config.toml
model = "spectrogram enhancement model"
loss = "l1"
steps = 7800
Rows from block 3 of a small spectrogram enhancement model, named by matrix and row number. Rows with one number belong to one channel. Each number is 128 + 32 x the weight over its row's rms, rounded and kept within 0 to 255. All counts start at 0. Numbers have three digits each. After the name is the row's rms in percent of the matrix's.
After each channel's rows are labels from the 100 clips, of 14848, where the channel reaches its highest value: "top examples" is what is common among them; "band" is the frequency band that holds the peak. Only what is clearly more common there than usual is listed. The data: simulated sounds of rotating machines with and without faults. In brackets: how many of the 100.
# convs0: first 3x3 conv (model.enc.1.1.convs.0.weight, 96x96x3x3, each kernel summed), inputs 0-95
# convs1: second 3x3 conv (model.enc.1.1.convs.1.weight, 96x96x3x3, transposed, each kernel summed), outputs 0-95

convs0.57 013:121111097160103183117150119152117097167089203106168199148156147150178121094132161163118119163082154105116131136149102112158166115164106159099177132182238101109115107111153090145089136131187170105097136106113147143124082135082171211136120140132126159164125145138150151152102108158081147139
convs1.57 121:077161159087124130110117160153097149108117066150126082106080089111102124141135170079101209111105091191097127111048216144126130110115120099160175089099150119143112158138103138109135178084091120115141088167173133132101116135130124107093133189136072119119138117188122106087104134132191160126
top examples: clipping (96); text has "clipped" (96)
band: 4000 to 8000 Hz (53)

convs0.86 013:160107138118138085142114133111144124070129080116021103080104102132067134135118098054130115116175094112120134104100135123131074092092102088118087153081085165122133102133068137104097134128080115143134131126160075112136102128144058068103112105128123070107087121097127125071196135129122107083
convs1.86 056:125203132106098136068163140167151155186111080116135090092094138113142100103133190113155147108080118155108105127023122118122172140160120144155131063111107076138112169055136114103147160070115147183125154087196080135137131131111122115123090160075179138136109144129106123134087115112155125141
top examples: quiet level (70); air leak (43); machine: conveyor (37)
band: 4000 to 8000 Hz (54)

convs0.13 008:105156102144135092133082148129090098122130105122136046084177117135114084070122082101142097130091112134103140139125110108128142159132121134144128126130137039117135139117167041076119106121080057141074108105127126127134155065147125093135115102050101096164126106133126109126094130030121077155
convs1.13 083:134133118132168117130166146092117106144112119161136112100089184149101120151102166177139230129132099186142151079087160223142131121131137097137172136081126166088144116109128148083170203062146123102161103196105142121101115115120125116111130147129081151122124137191150085169180148163128133152
top examples: piston engine (32); gearbox (30)
band: 500 to 1000 Hz (39)

convs0.11 012:123088132140198117146111133108111147095098034179078111140119119117094127126094077110151092081124146134110214094100137126115132085068093130116064124121065103145157115155066114208150149148082102111113101168176106130149123154163103070127148122125102138105148123100110156089112186127129126106
convs1.11 075:130108147105126147111192202127116129159109203192165125162141157166124196155196093174144143122103183171100180133112142142141128121130127151151110130079167124127173118144121165143154145105195103117132121159121151149119128071108175088172093167130101133120158178139163130195150142130152177180
top examples: quiet level (91); muffled (low-pass) (42); piston engine (32)
band: 4000 to 8000 Hz (100)

convs0.66 021:126141143161132139115107147162165153188176194137163207128159123161168144134149164141125190141125133158104133134136155096161154151152182149160165144166198145160120133122158147108113120124207153141130144123134121146135178119121138244130161140135169161164099137165120116139163139143201138191
convs1.66 097:134122157114138147128190140116146110175110119114181111112129168168173196131139137139116134100123165101092106140113062086092120127108155210126098135073113145120158129090085135115164144074180153150101159136145118091111114172131125049140068160103087067106112115146154100202129135182108137182
top examples: thin (high-pass) (74)
band: 250 to 500 Hz (84)

convs0.39 017:178099144122153137144141135068101122162027218154153129120124113151116138149156084133160119151143095172175140140140087130144126072134126123140147141167180148118147091157054130173109092165204142087157158127117165093204103124152125168168106097159102133112152103103137155135131172142131085151
convs1.39 093:088138126132110152156153161159124129143135144122078086117125142112068175116119185099147184094115131095059092065042174203100131173119142100160145119073130139146112178119145128068146187130128109113118112124097138113098116066131110139091136179131105114159097157210119097084118112104144120133
top examples: conveyor (84); speed: slow (63); muffled (low-pass) (31)
band: 1000 to 2000 Hz (52)

convs0.25 007:160144115074147108092158101177167140156126147199134172124111082185136167133121155120172104150136145164112171077101115121110167119068117168110077124138167141126132076157118153195102171117090130121142133158137113130133119132174127189136133081124156176175108107113189197106161171150182075118
convs1.25 076:141113154130158106155194187133140126087082105152095067146129146132107146143145156073187106182170154118146098116086083056137104101154153168159070156033094118158137124094056108134125120133156133144109124121125107137108161164193118110151144134125092083087158085149100144168095129116141175122
top examples: thin (high-pass) (57); fan (40); pump (30)
band: 0 to 250 Hz (70); 250 to 500 Hz (27)

convs0.81 018:126138145157123165132143097149130108136136200066103216137154125122163116107143169128116141156135116094111110118131112136170130143164118104088169134152213145127086125116152126133127107149216204141127120067091118121132093142115123247125092151126135132129092146135085122124140077189083116145
convs1.81 153:086169143105133135099132145163109137135107092161107061131110098117141134129101152099076199117100126189105123098029191109104132102132130123144179082074134133152135141127074117126104183049129142145146099128193108173099126124147140099130121191121075124114141139137132104129080141148168202114
top examples: piston engine (50); compressor (42)
band: 0 to 250 Hz (98)